A small image flow-matching model, trained from scratch: 7700 steps.
Rows from block 5 of a small image flow-matching model, named by matrix and row number. Rows with one number belong to one channel. Each number is 128 + 32 x the weight over its row's rms, rounded and kept within 0 to 255. All counts start at 0. Numbers have three digits each.
After each channel's rows are labels from the 100 images, of 14848 (inputs lightly noised), where the channel reaches its highest value: "top examples" is what is common among them. Only what is clearly more common there than usual is listed. The data: dead-leaves pictures: piles of overlapping shapes. In brackets: how many of the 100.
# convs0: first 3x3 conv (model.mid.1.convs.0.weight, 96x96x3x3, each kernel summed), inputs 0-95
# convs1: second 3x3 conv (model.mid.1.convs.1.weight, 96x96x3x3, transposed, each kernel summed), outputs 0-95

convs0.36:144128109203117135156161111116180138110172162150089099059090141069112136101068160097121158122098091069115110144175072124081162102121131101106060130111138126139086098094104165171050117124139135150127138130147146131129167083129125055150060110124174110073141114153156134154149152091104117114
convs1.36:157068079096129155130119142132152128171104151109163180174183143167107135142189100203117138163160177178169164114112131115177099142136072108174153138145103105124104113141117058150119113140123096129080142141121121100113116188176140125106121099104122103191064115155153101075115078155103084173
top examples: earthy (38); cool (36)

convs0.88:134141162153137146148136129084145120068118111117112127143145146115162255130119145150131144082115108125151141129102186115126134152111110146157042162158137077122124130100097099106107111120097103118127139099046103089139114134136135134120135122095110117146158172080166092138156153149074115147
convs1.88:140150125134144159153130149078158129077171150205133110149126162113140024151154133070125121124074144120102065103160194120109125147160157111104086085074110109143101097137186121091147171078119145176128126097173138130134153124077106152082102089148091134165146106145182128178086122119128144161
top examples: textured (73); dark (44)

convs0.5:126151114153117122131118112226102131085148119123137151111110125150132110065077112159135108159100086176123165111140140135079132075126133103149090203132095107160170110094177123189127093147062100156182063102185113123115151115131127158167083108118068135155130130120131124148095121120035156142
convs1.5:144171151125123116136094112142101170139090104106153127125120082098131168135158121103100106199112098094090101112113156122091106082155134156139172060158160145111117136081124075124172121076137084124064142125125162147112086154111102063056060134064159111157094081114106170162139152177179106138
top examples: dark (99); mixed sizes (60)

convs0.2:145119096130108111150091036116134146145186118147092134121140103154111119094139160158083103116124154132102070118144118119005093145137156158097102113160075080097177140116108083128141115106059176155020131140119084133140108132154141126139158103148093148153101136155091120133134106127148170150
convs1.2:105150131116154120097093173129043148139080161147147080165130151125210127120155122068148142113089084128093121135091142170202156081132165099148080068222173105120121132105124121118161122126188098127110131135097170146123140153111181093111111142084154089141106176140105114121110109113164123086
top examples: earthy (100); textured (75)

convs0.17:145153138103174108102128121069143103153166137111169138097139134172173109089083150055128169136136127111141170100060079100185110100146101143114169134123070111136109062125092133108095133178100141127168118135142100164118097082080152106171122127092087114079142104156104175145083169217142117156
convs1.17:071086163106071120180109142124159089110113112129092116140121106131135093121150131189108083119101129151141129171228160141152151105110146161194136105131134124129127140146128108174187076180091155128099115133099091081132142140198165175136038109168147149097100133138136164142153114072154162113
top examples: warm (74)

convs0.14:129099145111144149107125118025104110163113131126110142130136124096128127170103112116119095109050101104056119158126094121083109127078169072141114123208181197123118120157101096133164164085160150121168141097092052131099142076076159167076125128122084140116147115131119152124091130118126108176
convs1.14:129135108168131109149102161176109084130118144114143118159088116115117127031115123148114065075136160100119144169145133150149136230109174124102128141209105127144164179167152151190158118157111155136094168139120176145148130151131111075141175095120116104110118163110153165134110102060167183110
top examples: cool (100)

convs0.76:168127183150084126130106086061123152114126154164142144170117133193165078129128127101133184178185107078106149151118153085114169161094148118132115101179174164146116090184185103122106136119176185116102156133135151117150108134146153137092071120120086121208165067121093131114109163151118131172
convs1.76:111137161115162123151124149173144120131132163122109128161128144053129191130078134134084094084076087117109092140145117128105155165155102149120134117117078129086131071133105117075120124121096095125112095063077112119089108063041093174063175156114082165166071140114108096179124142147140147099
top examples: cool (84)

convs0.85:121114123142133116119182135076164112065091105139079080125148129126120255127139122127160119118140116131146153142140128105142111147137118129126084135128141109104128127141085115110133134149118123107133191127074096093167109127137158122120175102073096112141122088170255115105161176109089080150
convs1.85:121127116089137088198094088148160121144113114153121127142149136131055142085156097147109125153071196121131153134169096121108149148121075149089091073079138148096122133062185194081126178118116099091080144078126127129108101090175164159052091170111154135138120120091108100110113141120106086102
top examples: grey (83)

convs0.8:169143107160129116091108132222110111108069116127111183123146140137102147140057099092156109114140109163150134115181155105086155117126135116164122187117212154154165090114144126165107129140163049114105068119188137134145132138148145190050158118130159152155110173125168133130083099100121129150
convs1.8:151103127125144180168128078135144217163066148124147079109111108138102100121085081147124149130200111098122132178067135158156088134131143133074168083147124116138136171110138124160135129121135140124143116111108174198089144153057127056195093124115104093083142120094174164107114129133147090095
top examples: shaded (83); cool (78)

convs0.32:127164114098153134147095137115153131152093075173146123137154118096141089132123092106146128114130165185096135143126112086147133180142148149139150138120149121096132190088122099124152088115095108165130126080130125149102103082065144090123135140128078114085207134064103055002105111079096118100
convs1.32:105119127119128149085154114060080134111155142092176104138117123132129110096123131150111093156146181114149093141100111147117159091110089094146162168174145111146187114102170111125204134179180142148141155125139141151126127092208137118144043156157123131187115129173161139202163136194163071143
top examples: pastel (66)

convs0.72:206158136123120090102122074098141100132163139098089119087110173173113109111124125140102164162118129110121122147061185138255162143129167147112107102186044177116122138146134089134129122108105127118138099117140065137129166130113086132137090154106127086146133139081124125141089116173083098142
convs1.72:162098162129177095164104115166105109158115127173146108143119094094153124118163108168119100144140150136058177147199134161023120097167165153151109168079123118098096087124087088174153127082112117125136092114122109090121083144121100077106150108079140080149132181119133138116172077069119117097
top examples: pastel (100)

convs0.92:161156143133128145153148153077134132013091088083092112096106141105119000140120151131127149114141124099152148139115144116155125146121116131132103146104142105128124148150135115098109149109126113106118183105073122085148164121112135106108128099104088123137117132113255136131147206125130105147
convs1.92:147098122078116119083132127163156073133064056102098037071085102144095143090128101111139159162145058134150144065074123080128091176132130133159165135165186178143168153175113128123105115113151101135083126132168114116112064127101122145104121153139142118140151136144133155125187139164121180120
top examples: shaded (99); vivid (36)

convs0.66:124121141148136132086091100128058109111094141130147098140106077149156086151104149107119114061124108120170107165178111150130150114138124116138159188126082079113106126165112159189080094065164098064112125167102045147132122103086139145138170150103059123137119091075070102104101134170175134136
convs1.66:149131165196091127151142104116155088093130077130107185161133155111092103115128121154112140188108145138097138152133141147198112112122141127148170145148116076162108145127111145071132136197134143182078188086152147100113191173052096113135095160134131124127133138137126136168239138121114135077
top examples: cool (64); vivid (34)

convs0.67:117121155118129125104147155158060094123087101121161071163143132109052122124186122132139084148106106095124135140140100141094131128103068149123145170092127155079112191197079097153090184093152079117142140203098103134125144088129173124102078152145173121096093090076124129129068176115120133104
convs1.67:102118076141114147118106113137143172160125112106127089132115162097145147149054111108071126139132166092040109070136155172181142123109096104138109119142121103146134142145121081117157053124150130085126073110124199116038057156169043139112164142146121126146184139108138121130123142131127099104
top examples: shaded (97); dark (76)

convs0.77:124118085102098088094134097108050120129076045084147118143116135120132137121121101130117081073109139115107135140107135255140134125142176145140165143137153142117149190133110100131126143155100123126101139111138133122126134093063131106131111160114126123201150108087169137145044140218126103108
convs1.77:123151180171125150213151104109132138163139169126161119108118112136137101112105103153131145153126131131122179117115105110129046139124111098118127120167150110143079162225094158096143157070098161131087123117078112184109091148112072151093143117177139105112166122146071158190113076172159089079
top examples: shaded (89); vivid (67); gear (25)

convs0.95:114165146124130138142136147061108127029116100127128153124171107137185255144122137132121131130142119101127088132137119110150123111127121113132124173122082079093091108125133145060131113132129157132130172127113152130146140124119134137115115072112111122126102130128071182133182150123135045165
convs1.95:089088160102129166128136110107127041086127129090149087084169086153164137137132137097130173101138129112166113105133119092121093139087137132092173081163135178157155046159129133097090123173127141120140158157135145185128139141114149128095096195126084078058112144090138108152089050185120147114
top examples: large pieces (68); grey (50)

convs0.54:122137184092149081046096108111086173137067103137135131118105086114140108130123141111078125187135060123111113154115158117127140148136084149141162137095086050085119189115118139127098174154127069134088098094101112080163144111143136136076178121155082093154093213128121100151128122152090123120
convs1.54:142187137097099155110160128163085105173107191210172113127207143098151132112149111138163104129158167145125198125152147092108122165110152168120070101160156107178170091122129124139108137101115176112173180111134146139072078195133126126181114128081167151137114170111154131140090161104155111139
top examples: large pieces (88); textured (76); earthy (52)

convs0.42:125166155138145085080139103102217135130091084126157142100106135164153122083126126121135159136180116101191136085118161142133152121129095108187131187103147104146115108069171130177131111086147120068064125112102136103132104119098070109186161134111132197149153190107119112108125071160116067112
convs1.42:124081132098133147187117166154098098190133066131073148157147131119076098135145154148094119123115141175096137161167160163191124158120066116087161077187126116154100124192078132097102079123119110114146132150132161171153188143129097149152157123129076080144150129165115150113114181178076112170
top examples: dark (36)

convs0.65:164134134101148083109100136232094099119126112133172062138160179168106106139170204124123160135122153087137131134175123107146118126147153089154095125151105165133115074174071177130085126105155123085152109182163035111153097128144161179108144141119100108149135161151120108174120162117147138168
convs1.65:110130100149069164116179135163131087133109118138171142124150133094068106133095104109131114122149174133169130100064095143089104108162166139113165124155093084130131113149137120150133128166189115068115104115113186096160222121162099163141180094155136120104137127048171084062118176135113085160
top examples: dark (94)

convs0.69:169121113099126119073151174168178143127147105121092172172127146146091139169106181166150146072117109158143122121085118127110147135111137085115169074138099112113169139176149169110109081101148084034125158123180123084111146153108087134104118135143111103106010156099138141125136109077098132084
convs1.69:132085076173125084143145090030114125070135108056125118145117162125161128152085140139130108143086137121152123122093130130123111136146162123092112158157096103175160158025163101131127093111124155165181124128155139125138149145117135124158146092160177156148204137096175112139066156061128096150
top examples: cool (66)

convs0.89:116130124092068173152129140145092124053091095101149116083132166174126173149093133132105096098081140090135125162122146156143178078143153154106073131088125141108077132206094078103096121097142113111121130134103132084132111124138123103111159110179187129146137098138058051177142177154184095128
convs1.89:138128129103121112100131110151140067141190146158158138115079069149118126093148097127145142147116174090127095122094140086150061188141085156156158123116131130156108079144134137104120117144145117146119110210132056040136111143147196173120096187122086122107183123141198111112125106092084163151
top examples: large pieces (93); textured (76); grey (58)

convs0.49:117088105106159161146171130101118119122072107133111167132125128168136084144097117167081116136090161185095089205140126119137152126094165130165141084191179077080092159116065164087182126146093197121126202159145136102091093125147138152144105139171145123102095118196114099104123119115107164103
convs1.49:053177101162101098149120106125114095126155162134153157097162172065112116059208184117103128058151128118093138158140153143145105089081106107138153131135158124086140121077158114128074100160134115153113150135106103120075073170133126165140079097137143096164141208150143156176095129169136149135
top examples: vivid (89)

convs0.15:139140191102153130148182128126124134135108062082089150130102174138170204106132150154117126066104153138138130094085065125129173055115102131104109143089140146123124084143054152126119162124142115162142145116141125114094103133134087114127119153138187186175141090067160181089091099202116151135
convs1.15:146076111161110206090141123122125129094135143140194121154117082121138076165112111095180135120214094132126091145144115151161118146155169181163110163125064151136113160120132162164118098098100185153104143168120095152136194099143108128108082095097122119103116162133143068185104123038136123123
top examples: dark (37)

convs0.52:120109109136155036076092044061153169164116125105132115150118138141103130116157150138128130119130090122020116100121150064179145153139067129098081139113150065124112143125127124136098123111071098096086106154085139121140097117115182119056101160166138113195125127138150132131126140138133136100
convs1.52:142108156127086167152171168126124104134065123101142154150101151084147093123166073119120110082165191105194120149131127157054176042109154117207150111107110151109157122112084116151146129171165140119101154095127101123092135154082134169182141113118132195149142111146162088169114088136117111174
top examples: pastel (58)

convs0.84:108121151119087071100088122111151175195170137151150096154166146112109145096100123126131096088198089171138118078175106118138114135115132125140127109197091139100081123113104145128148123133139138155130101177150181149104124163116120150179122143123185028077135136090018142123127108109141151101
convs1.84:146159164068151115094179155136177072035147129117129113114099110159174166118162117055156150151163206104113113127101145094147105202146107124139120055095140122131146120145148139085126106134143150152174126077114153100105087149189070100125100160140130169159150110121075095110118142149099143124
top examples: textured (71); grey (39)

convs0.50:131126141162173110118106113053150195128132116132159115135121162144180110173124089117118070062157138095000151075146169113084137119104136072120113116130108168140121133128151149145109144143185118114063135148123034099149162153134113095087119143111089133149152098163120126114132111125145137131
convs1.50:144065131093122168108108147122081188132178149172139158133191125118162121147097160143135169226117145136158104024128110117132131143109091159103130122116128093155080099099115080114158143157034135126099136115110129149154145167181132121106106129142117170153171121171109094106179148169101134142
top examples: cool (100)

convs0.0:141161139177095163117170122143173109133158187140111122087158135135107132159108095134205155099110131158106113149175116109164123146102076100091095158142134131109133068165112145177095164136166132113111132083202133166156123125169167157034138131118151145152111098188042090145132107082157160128
convs1.0:080087112103143110108100105143080191168101105158143173164162146162105110090147085122069119164142137123089196155085113124084135115143134103127140119143153089143109149038096141055151134086101133114104110130201099063181127197118157089173141122162155152102135125131147131118118143174162146107
top examples: pastel (64); cool (35)

convs0.47:147107086099143170149057198100172152085158167163144134174122159131147100123119135092142174128153118099148134156111184149166162146103137140107102139121109131133175131126155174057115134091102144079159137122166100148174079160161161105096173166143147176106155185152073202087156124118144174151
convs1.47:156122136087121127150147175081075171063122148101143140148202120129139151112090176178153111160145137178170075140116096138115131131151100092133147070097177144088104110140143108127089151089158137072156167115142169103143158080145110121188117079130109143190101162058092097113119162099075148157
top examples: shaded (87); pastel (45); vivid (33)

convs0.26:115167124089140150162124113106113096120178121176171145120171127173157072137075126161113097176133140174111121165153130147142135186139132153154124089114074070092140190150082115103139149071090101096114118043143129075073118125143137205097157117126143138138069115096112044144131131137141116139
convs1.26:074157137196197129113066133107100144118089087090104101131051139070049174173097106151135134136128111105148148069107131135061158075166170138100149120090146131152171092155153142138145114104140127159143165136152116125152071139159141071153094086113143136146175111147156117093128141154141117177
top examples: shaded (80); large pieces (74); vivid (65)

convs0.57:195125118059213140090143134130132146121144115102174102108096181145129144098129112090079119087131111087109141129078115052117083128159131152132142086115119157161124117176095141107101088097136113142091137127142107105108077142173148094087078146189096153139105154116184084183077121124118187080
convs1.57:098117162167074119191130121101121134152103168117092055082130118132093173173152172138092165094157089109121117127153107140141142118122123091080106153113039074045144145139157123179106147137140134130152119151062133146140145158142101093130168170079175100146108159077131142136171127133136050116
top examples: shaded (86); large pieces (85); vivid (70)

convs0.28:060162128138125138142135122137181119139123064140130132126118184161153075156141142124141116107132156132112162138158048154103120200127161143118110176118156137118094124225110165127133150157138098116149112122131147142152111162096162014142150107122105139140143103070050123128102136201126086145
convs1.28:167124118142130146139146189118105117105139134156139168152120115171136160125118102130156121160166105116227116150125158158097075118130171125085156180121132129159106054160126146092103168064149119132204162135156172108161197140174181121130139122128143150051098140102196091108096142117122148085
top examples: large pieces (100); shaded (99); palette: pastel (34); circle (27)

convs0.18:136153150103190151154128143135130134124082054112131127159110127209087137085117121140118104112141128154131186139108034159138147160086110068138138123148166082126172072143100091100122154153081110139091132104144136208165150117092156123097071121150098102115126128076143155112085110156073181151
convs1.18:143098100109130123109137146063124144148168169137128117105124115130132120186100208079159191163106100146128143133125131151150149080179181157144103143114092085166181136085150119159094063160143084154105110130073120082065108106162102146159139182126150200081087135113143126187151132128109165095
top examples: pastel (44); vivid (35)

convs0.44:074163106113090167114085164083093106079162113159141145095128092087148083137107134052112096171182125115130097153141156163142147126109101125091179088142124115128142213099155157100146104120105142134153098156145126136118106184137216145083112168149079140063142175140129129151115149125192116173
convs1.44:114081145123169135176100158102118133145081114078141214186146206197119178117156119157134184160159167161182155137117132101149104138170140137120132117110127125162123108147104107108088153112138104110180173129085160041085079165098133120180142127134096102140094127124070096111120103107148122152
top examples: vivid (79); large pieces (72)

convs0.22:153122170186133194153125073107153126105058104092118099167102107116148096137125129168094089097120128114111173086064066197153108077129141103126117083107070124115149105157096088113105202111139130134107112126118142105145100119110136090167110125125095130186156137122155195115071180182113134152
convs1.22:128110079096110161097102167134100076115140100136087158125121099151083139113156135095171138114139097142116081127121210117106148207154129183170113147103101065105150172139184194160144102185106124133156137173085104058137144058114162120138152127128189129106132105151092090126114098100158089125
top examples: shaded (100); earthy (35)

convs0.46:138146155106104178113115200072136119103112101119140111105106106099198122172142153124125110144125108123146076120083104075142125093116125150128112144201108135121115190122110117052189091127105099125156104147120146112092103131136087119135184132159067148115141158185152034101170080103160077131
convs1.46:132101119144160130093129147149140066049111197206126069114146126167189111077160117159169104138109130139088169121124101184136150115174095172117104103111133161115108086196123125113059130095090089097092107075110131155170105113138127133154108134134115112140134136128185074141200135130099128148
top examples: large pieces (91); shaded (86); textured (82); warm (54)

convs0.75:146150072120139146159052123128182136140122149173113163107105141074118112115130126124107136195150123088157117129114144085134155122135110133112110119081138144150078074129196122135115091161137117123177169131181163135136085158141068107117110144114124200159200110114116154039122186074086093157
convs1.75:069119111137117119132134151117141157155164110040209110144127139111151185157083141115152135127118130094157116122178086133139145182116150159184128141167122128112163119099098152163152114108135155139144078159130138104093130134058111178119100101126142134100056053137119089197067110175070154139
top examples: grey (62); vivid (36)

convs0.7:150180114156140089116133122145174104131124142161139109128138131165085139150138036099148196128103122081086073134175134088125087144094095168126046150157221142143102069152129112141132131101142140102163095127108170157114143131133199123075127155129146107049108104132130137112126123104141186100
convs1.7:119115155073113123076112114126124190097164158122123100128157103058177107112200173082127094166112127141081171057098149128144152129126089134122121158179116121109143120071137138151120127131145094164118144153197053129144105171145050164150103142108135151114115132151093161121081138146191178157
top examples: grey (100)

convs0.87:134118122090139217137096109121131175108155098145194129207070181106091191108153120124149105109109174168098127127093165118070087133160153118157036067110109096112082102140113118152117108110100136105143102110114147183121117114162107043146129135122171155132138130090103132149120103127119155095
convs1.87:142137094152086121158136117125083114104147139114101133156198156097108104107121151209110110117097089150119151144138122115111175085141146062128229124179166196107170144143105069108121140152121124127046128120123131149100110078107162172153150126158097140113061115138120137136111108111198075150
top examples: large pieces (62); earthy (34)

convs0.73:127122094141142111157094107064104155080132137152153119166137173118145121150148146093149127128159091052102109090164049190205126094136099132145141146116093139066087090144146106113100064119149089114097157131135031076150133144147116149076135149145097116127147145129150196121100147134133075148
convs1.73:140169137170128098044117129166109152139122183131169131078107135086186175167116086115109151148149168122046139150104114144121116084127141128129101188133111199095167121167121046141082151128133120153129087105122129132134137113104104116183156117189138113084148123207114087184143103127125152107
top examples: pastel (100); shaded (100)

convs0.53:122072149098107201100152113079179156119107093141159136113124111154118099129122145112133087184085095153069082151098129097102164150109150152150115109117089091131131108120146086115192132134083115068133138168071087120155119114158150123089196167221139136115129146170104126121111087129137111044
convs1.53:110157117136152096136097118134096134125168170148154148099082142094156109065126157164119137112157141076057196079146101147124112126086070113142167092148189130149166017118124076098137090128091083112086133120130102079114169153085107128108091150130163126178158106117157134132081098094136159137
top examples: earthy (97); textured (81)

convs0.13:201158162115137110163174140080139103141129067121178150134112165161153107110112133149133155129109177122171176073076125158180093130115129153159126098103120134119121159121132124116126124151065170098150091111088090094144111043101158110122093126114128179161132116062085189170074149176121078151
convs1.13:129077094128132133071158147127138116079130138112097122093174130175118185098107084123126130156115110095100113160189158132125185115136128181124074164126073107150122119093152101117129070160104106111103121148103133178056117080185186160074070136197090126098155087129156107154134099155168114096
top examples: vivid (99); shaded (81)

convs0.6:166138152177142144146149122163141134146164137110182124075106160110127073109161120186133193165139148119118092115155048099140096099109134098132170152137134119162145095156144117125106100133151142079163119111108121032171160087212124089164097118125149115127109161164050090079110115118125159174
convs1.6:141102141106144113161121152195037134108103156119086154188182182129114109126165081062102142121129127105110134121104170111111185130127152135135161117131173110110099171157179114080144094079109100117103096179138123195145103119085141152183066167123097141117146103115115164072139188126159117152
top examples: pastel (50)

convs0.10:125195202075140129113140105179123139118152148137176115128183134136113126110103112135147183151154162145080116109160093125172086097081078130167147114127141108040150105138157141100215050137103163132166095087152163124167125118177143173127132117121160143130204134126162116109120142092166123126
convs1.10:129125117109125163164144125122105157201126133120128088157163158137182168094124119135102121158065037111146120134157172109088110124123130143086116159155130143158125129184164156113139183050095120130116115133083098146167139153066098142189083134093129071143171126156126147148154203116200097133
top examples: shaded (100); pastel (99)

convs0.83:160108158082130092127054185028092047103150138133153129102105161090147111104094126129116177183127129101106138128134123066134109145116120156096145106089111185193149160133158097083139112185135161166148189127184121145120074109174142109179140111108151114135120115157089145118111105142113112106
convs1.83:214147156107092125168142104187141196164121181108123129140128032127148107138089128130112111098118075127157192128114107145104153132076168179142072121147174060099149144140060159156123153113088065092139099115130136088149201131117092109090124158108143139120098119136133102137133117134129152112
top examples: warm (100)

convs0.9:128077096108141140090093130163161124128188070152135107082127143126144132109133102122131102115187112157138087089148052080105087082134138117073178132098143136073081147126135135126073096112114097140107146170135130132062031182178174093115156139103139094140150154165136099181152135087107119144
convs1.9:065155119192070087180123131109121118124104174151169152120118104079169082150086211171184124153144117144163136105103101150112145148124132135148140137156144152178166209147095093091167134097188133139141163094122149126150094084149127144094075136134133127082143142127071158150068154139143080135
top examples: shaded (93); vivid (84); large pieces (69)

convs0.39:172131121146096106116065166116077135111086123178120159143138131109143126147139144142155146152161148108156108163081137109139169113130125123113108126077122159124143146064109185090062119128107133165166129137146121149137101102167125120125093163140138137091104087130134115000114091106161095108
convs1.39:110120139111096115151187114157145084165162178116131160095090155118121126162112114086081120108169155183140140132212125131183151141121136138084177094108099087079134154183121108099070143111152076135102071157116130137134084179139128165116146127149133122161103118121119228116175168092113070097
top examples: large pieces (92); vivid (48)

convs0.37:125111144088088138089186138103090080132073077075117139066121126102156117116099129141111105120054105078130111177081124218160119138168150145129160100107123111136153128196110122106140133124101076107182129114118106083099070129169159136113113139150143111118143155132137135197115166179063118178
convs1.37:128126143114155170145112115158132128186152125148153157151152172166131119106142139106060138126123104166119162108104109112124122128083098073084091176115104132135071104099097120055117209115113119084116148101081137131101205130097151177153174104139122108182167147121054076055141101110126081129
top examples: vivid (59)

convs0.3:120147115163095078098144129128160127156115137123123088156133125140176085105178109134105123128147082104237127109201138123062102083144134116143154163106129088128162107169137193144106097140101158095185121117110155106133175137127102102140118113094150073139120089127044096111164189098116179167
convs1.3:111116177078144126133132049137141141106070134180108138165134138136094175140115135094133119109153124142072104151088130179132184197125129156130134105091167138169125141092136070095156158142103109149126131123128204159129040189088141185186100157097134111138141125120121103177124143191173145122
top examples: vivid (100); shaded (92)